A small multi-label audio tagger, trained from scratch.
Training: soap at rate 0.0038, batches of 128.
Data: 39062 training examples, 74.1 epochs.
Rows from block 4 of a small multi-label audio tagger, named by matrix and row number. Rows with one number belong to one neuron. Each number is 128 + 24 x the weight over its row's rms, rounded and kept within 0 to 255. All counts start at 0. Numbers have three digits each.
After each neuron's rows are labels from the 100 clips, of 14976, where the neuron reaches its highest value: "responds to" is what is common among them. Only what is clearly more common there than usual is listed. The data: tunes sung on syllables by a formant synthesiser.
# fc1: MLP up (model.blocks.4.mlp.fc1.weight, 640x160), inputs 0-159
# fc2: MLP down (model.blocks.4.mlp.fc2.weight, 160x640, transposed), outputs 0-159

fc1.496:108111128125084129133114141134112126131134099144137111106169141136178116101096126130134174120123115126104135135161172144131106163129150154127159132117134091163115110125152116122175111189139110117139163136120092151176139080095145103092143121125118120134131146117118106093149116169128110095088084130081127124112147110120098123131103128143108127114121152134109148131167204143132112163098135133085124161166114100123182138108091173129142147106152182151121138163141128136106143134168135
fc2.496:161126152146164130096118118150114139163177133173121123105135128108127153114141161136119116128165129129112142109143121124137153176132137125092136125151092102138100138140094105077142102132146159100096122114137102112088149123129148102106149106172137105144176132105099093131200104127137190128110052135114178085120089126128127107128118098106139129141098131150097180136122109159133115135131150117143113155139110124128145121153116139146154183126124133119105117164151133138074124094112130
responds to: the note G#; deep voice; the note C#; first note: C#

fc1.546:098157155146132144143120129141132150104107111148115164117125150129141092091133143089100128128178129103126145118106192154151121138114137106148120118153155110146144137127133085128130125109097102082074135180104153138119118096165130116129132148132164153186162124171155153168097140105114150092117117174117145132121186118103085106141162108143090161166151128153115111131095093148135119173143129113108149155129169144148109111135124114115114166132093110143112129141129161114126129132130179
fc2.546:098115117104131138118150106108146115140082138107115132157134142165123116129119128149092097093126150139095156143076125144106124114173084078151144160105122119139100116085169133119121126134089134116119120129129148152167117146073153085134116153135135154107136120142086122136098120058134112105123184149111140143084188143117123131130155143100090102133120141140134116093136142112096152118126175153105083104173143107158158137071118109127111124153135106122136111104111137162097125117126122
responds to: the note C#; first note: C#; the note G#; deep voice

fc1.33:097105151162133131154096126108129104128120130122123132144133148091152124123127112113129071147158108147121161164171169123151094140130130108166141136140125135153195169108131169153150124127108165125126117053140116154130071139145078095132125123104153131106155169138117134142130112127142139067142092121140156109125132109134153087078147126130096152130120143152119145140140120121134093161140126097138092122101100081153128114101098134137122149150169149125104072097115133094099128125136141
fc2.33:120118122125162136116120118118151106082160117172132098129172067085111103115124166112118175111139172145118152137121146126155090068139112109119136113121089142088131099120155109132123113120133098110112129129155163147114140123138134097158122155166130141112118101136107131087142101144118090151160120074146175130109120159175115191115133139130150128142130142095136089120130137119138152131132152139122140091123153131106153166139179094093137157137126146107134117193149155087111137131127121
responds to: the note G#; deep voice; first note: G#

fc1.548:119135120135143149097143121151121100090119117159123108126125092138143120126063165111114137075115113111106131153135131112153106051101092141101133169126135126190122165137125140105119106106112129124106125136116175152127118077128135106097112113144165121142125105128128133126105131116126067135123133108170104128151166130123078137081159135083102130168121110122125118139132110165153137132154147110139115138120128148133179156095128150121137132109133130183130121124152204144156155152103146
fc2.548:148100099144138109117081145081169126141109085129094125158134149212170118129095116153106151153142124107148157132118128134107094095122117149132138117078130089112134155132107120144118132085156108113128062142118099109148126148137131154099116111186151126079121143145154125126136112122107125105135117100127072140159127147122095131108116156144111118124155168139155123126133115094100121147132108126103102120132126101132169146093142129104178089126112128148096112136115130187106130154161149
responds to: vibrato; vowel: /æ/

fc1.265:112154139133165127130152149117136130100160151112120116161135141130139111103122116126126120146113166149152041135096137137109152130135142123148195169163127164124097135143182135130158121111110119150161143129134151100127085129132151144151129126123133155116113160132138118130121132110145165084131116120153168132100122114160131122096080069172129154136111130109094135115109101119143107087105145132145173145086127086130131094117157148156118127141155128190071122149111103174105119132139119
fc2.265:076141102094108140099141103122116129125153135158065125101096171137135118116145088165164078096113110132123095140121150120081124117102106078137117169149126138130122098166097121146148102150158134120130146122140133165085125073161145154100112115083159131137133134137132105121134103129150133126134111114146147093110129120143145132105151167161123138107123101131108088100119133115210130101136127146153143103159132107095146175102104128154138100112140135187161116153121108138121141129115122
responds to: the note F; vowel: /u/; pink noise

fc1.237:105132102143120100145141111097129130138152148118165135124089141163136114132146164162126083150103112113143107150126084141113156099131116138082145109154176107145087155111162110125109128150127123138114118098140109096174138137134162159161137136167196116131110146134159117127098114108174136116118104132087131148108103097154131116107092120090130114105077118122128107140120107148126146082081122142127173150074119099139154161140121146142120122142193172150111117157097149139142106152130122
fc2.237:127125132115106162106107078140157151166145140154125141092135161119118155094108119135130106100134106135094082178133132124078101096116111104154137144121081106116136097104108154150119105125155116079134143092161107136121183140148140135088086102091132125138124138157120108147121118151138131123128135117161165125101151106112133163134166142144054101112158120085088126111076127139186132149152110116123119096129132108142117152099138158154125083144154102135124156130156140101108115145125128
responds to: the note F; the note D#; first note: D#; first note: F

fc1.276:138203154116122122120132123144134169119105137103145135118155124127136123155123139152151151127105173093160059146145130151132187111113086115130136112153169165130087153122136135153102150101154113117125097099123129105151148156083164120133053104139139138104115142122103148157119113100103108126135088166179155125125118123124121108111103115129136146142137124103102142143153135155122155096104150131144145105093125120131153108107133131144144104110109183159101138111135098073117093168145142
fc2.276:122141136119151123126073128127172140121109112132134124151155121154121129132143169159145147133091139108144037118111118118122145162115141120124149101170132109157153126125119147147105128108138164140141096156099155106106121143126124130153094155139135137135136120145173165137131086141105166104149131100165177146122167151084172126118099147128108132156135100138144118146123096159130126137128112109122152106162123039142141136177156116150138154104152184159112112110149103141121120111129090
responds to: the note F; vowel: /ɑ/; first note: F

fc1.436:104122060118166152103135090142093118122153123122152088147114083213096136134139101128108125128112112108119130160086165135144128085130134086123135186132100127162094159101111136113120111114133129119125116137124118154121111113154131145092139140177163121148099098162147107127126113120107136144138133120089092108138132134105066125131135094128095098165091140117160162135159146114123181093116114145131121119089139129146127132098107123137138136082132110149118096128157158157145134163117136
fc2.436:114142131156104120146135131136129141147128124174129092131169063222145161113113135146063134161099103117110147155139078100069135102114107139140133132088112153106123168082107123135127107117115116107128093110114118094130152117132131173107122165181110107150112136167115105118135121100125127122152139121112161144151137124125114150127137142092139143157099146130138175140142139114129149127113131141071144096086146132149093181103103106113102109147119142125094129111127140150126121142129124
responds to: vibrato

fc1.36:145153099092144122123141157105130149147133085135124160125110146129177173104071113131169155115101150135147135145131145163147116108156136142138173117178185103178133171139107154148114141132103166114115091117154151101111109136121160143131152140101210120132167109134167122125128110131138137133139115150089135122102141186123136109132140148133109131185131161108116124153141120130145117130137111102121102137147148127136125166112110143125157132148113110144159164154073159163139119094145121
fc2.36:110180152094105130097120109158134119084148113162141137175072126133123107134147114096150159115186120146116130115139137121099155131133101166118101171119152124136141165118106127090119082080135145125132133087140138120077162142127120135099111086178139129105137144107150140132099127114174108096128095146100151151151149154179120146143141140104134133151158147176117108121113094115137095124110099133100126094070126131129125137146131108138110132086122152132144131111154110154081116088138115
responds to: vibrato; vowel: /i/

fc1.449:129141103163134142090139138136131082113158110097087163122099151113123119107129150163159101103118132130099103141135139062143135140107122147106138141148130076128123114108140106111145122120120127152153156104122136116118081096111129137106131131135101154106166154088106188112147172104104085112111124131120201165094114119141138065125118140109102153102142133116124117164163155094135111091116112126135110120134143136124132163131142159112116141123137190155129150133058148155126153110131113
fc2.449:119140169136145122131101132105114099101123156155107146143145138167125145154133134170108127144081110128080102119108138143115133093140080122141135120105082165091116164111124170164082126132150092074065146109126145100125113144158190105155125127137150090151141126141127080151162108132106136116137132120131134111107142122135118083137150110129102128175107120099097126127106111077113119137143117174107155133149114149175135140112117171141115142132103136175097148106138095129140132141148096
responds to: the note F; first note: F

fc1.619:097177127112073133129158108153112147129148122101149152143135125132183127141140100138179149132118107150112100139124116169093111120113148128119172143148150096101170082125105149126126134109128101110111128122132096071141111084157081108141113095100130137183116119119110119124131137117102118123148133166148170170116156149112095105136073112137155121082118101122124141146063150154124144139152121151185145127115136130140116163095101103109117167113134109169134135148124163144134123110130128
fc2.619:092166117114074114139147106146135140111092128089131137134110124132115133158119099156122111130147132069126140136119150134131146147147147126117142156139137080140114131129136140135139119146141092113158094107164098090114139074112151055105114131095143139134136108167100135125155125136063121146168157138168158164103147120087132119128066104188139105129119173131084133108154118133129183105147138113085111122125089141143108159155127121100138128098123109137155167137123127132122137121140100
responds to: the note C#; first note: C#; low voice; vowel: /e/

fc1.277:109119107134118149167135137131136106155103151140100087121113157116093116097142122158149082119159106079140166115108096135128109130162121070132150149135125082159139106161141192132117128156125138122088131140155143137147110145083123137096091179140165124113168140134147143130132131134116131113144106112086088115142188112115099117128138093140135102178104124129136138121131146102156137143055169138129102162146140129154130132151096151112142145130101159110110123152135088143082108144116126
fc2.277:119132120185130107138123140159118124131117198154146100129126133119116148116120129147133109133136149134126145135118096159163085094127134133156135109134105120100060123099126123172116083123122133137115123140145164127132149102131150146139096131164145137096139105137105108136166107099126136110171137110148137109140143131131095135106062138117085144175169156141160142102129084049125147139121149131156126102113131144141177087133127125153078110142114130159104143152105074137083122147129108
responds to: the note G#; deep voice; first note: G#

fc1.40:143142116116125092131159116115135155153147123098092120136199123092122109102131132131125192135146150097131143118124105119108094125115167131113149134139154118131107122162120107130111095107121155129192129099102153127129107120146132142115156150130117117097165122114132158156135111116158144118130138134117113144110105104202164173137116138126083138104129035160144123081170140151153136151153127129135094139094132163095134116113148112130122110155143106143122144186088118113147142093139126
fc2.40:100151127144127131110104137129116133159120139108117104154099150146130141138100118119129116118147145155132142129135104165162197072160094149121113099089140125132109121128128125125136147115147086110087105093186100155160117146157136125126097153143128120199122161121150151144146140086087133132160121159138164113093090146118124110132170143170164144138125174139103127136115118121153113136117141141077100095143119104118147106153156134125124173113147140098161143145156170088120102168161126
responds to: the note G#

fc1.0:129130113165133108150117098120153116117128079127149111165151143135119152136123124151114090077151178156124119142146142161096142101108175118145157153105156150177105140077105125119125135132133135124101105106134170144133138145108157130079131133116121093091109098133140158090168166095145115149082144113140110111107137130145099131142133129118102118123155074145169154120115115126132110133164154116119099127143099130164123134101103138121140099103164139127084112143082130128129102079085061
fc2.0:159123162140153112117128121087140106113126098120111110152125102169148143106159166097170119138115167128140111108183127087111112147085126123140127118162157117098167124135153126119102158111111126200118122149163120129124159118096133126119087131132101118105104139185171098106175120137114128124142119139137138135118155123094096123099104137085148089140110107184139159081133125128134149093136100162099098095131169089156106100133139113139105123144154112107163140148118131129148164099144142
responds to: vibrato; vowel: /ɑ/; low voice

fc1.550:110139091132144136125138108110116134127145163150092143143148135125178150136120134181144117148149137153126122145166139112111146163162140138128163104134110081104127151074093136121110151125155156148107144115075106129162144138124114132149137163099113125104108055145156175126168087140102118139130154106163125167137154092165142104153104136105146134110109147154125119087123092154114155163151097147087112090177160112146145094165154128115122088112139133130123166119136108113108128100124148
fc2.550:131112112176125141143125097117172140093142137194151104136106175145107189136135151137102143123132156121109149130100137124118119099139079117105100135144145096104093137149130126138135113116119141081171117160150111156127152142131135113141106120154146109102098163115091128121149129092097141117163095071112115123129114137154142107136135092132076161138089143125104128144142145114134098124091122084136113110071092115152115187111140136165139141167171134135141128137114129154141165123093099
responds to: the note G#; first note: G#

fc1.4:111145076130147125131162119139090102120123115127131095126150108194100117128147088108140113076146136114130075139161108094119138094179119102134146128111134104142092143134113173116101106139112114149132098117146159164123061139131166138103121144176098111141123101145122134103116147161116098110092131135116077137131145144125168163144148118098150101139106134096133148099124104140101157116112140173150133145101120153125147152099138129142131140176159098116073128172149106144144120130112101
fc2.4:118102092138113089133105120106106132102141109092142156136141114222115120106158098117125147132085130160093099123100097094120134133123091118128138156071121099098151128112114161126159134136098118112129089119121131125138119109103143143116132123152115075146103136152078130137164108153140118129134112139122138140105126169107095179153119119128152100133121128104138099169087104101101106174174137108084095099123140155144117117142116138135101144170121150110158147098102103117119097164102125
responds to: vibrato; the note F#; vowel: /æ/; first note: G#

fc1.135:104131133152100127129103131155145126131157121148120112105174074127156112121102155135115119135163088105139132144135128133172128123142158152146177113096136085154146147137150118101131105169155146138127184131147112159160083092077115135117138132116153121147121139140151109080105121171112127083119068103112156125106128131116135159131121090112121142081108165165086152129141159152147111141124169169110094179113148139128174139099098117144084130156147127136138120147132140131098117160128127
fc2.135:152085139135154137075145114121161132140148137149108099119132119144127102088138117120126110124155120165084145113149108131150140117133105160119211092155113067122138149161122114104139078112133165126131146115131116111111155120078145077102130130122139123125187140108120087155175123122136145117092071143102133104113123116103123116125139127067136118124108101174120140135128127133088085130116130106141123159150112098121154143145098137143159169143140128123100114135142157131072127112161134
responds to: the note G#; deep voice; the note C#; first note: C#

fc1.158:127160128120122141112149145115140125113104151151094151121146147084128117125172122127128096134127141104115181105157120130180119184082122133106168142145176130063162105114140095141119113101138111130113137122118132112131163081131119177086142128129151119089113093124147156109182134112143125140129105145084129133165130135111164112116093143193102110170096101134089105122133125103132138121163133135147119137131153132154119137139167127133119118106132120078108132185144094126095168110121113
fc2.158:098118116121088125147115108090154121134139119125145086119150152123105118165164115173117161114138153117109132128123141133108139072135110150155114163090126115076124152131127118131140119127116147099162108111115102118132146160106148107187095111123140088157105175140078139123156125129138122101169120107142150153095137125148114108098118062132115090120137139116132130139135088141110137105129093106078119100155130103142170163109093140115096137175113151121149130146130143090096162193125108
responds to: the note F; child-like voice; first note: F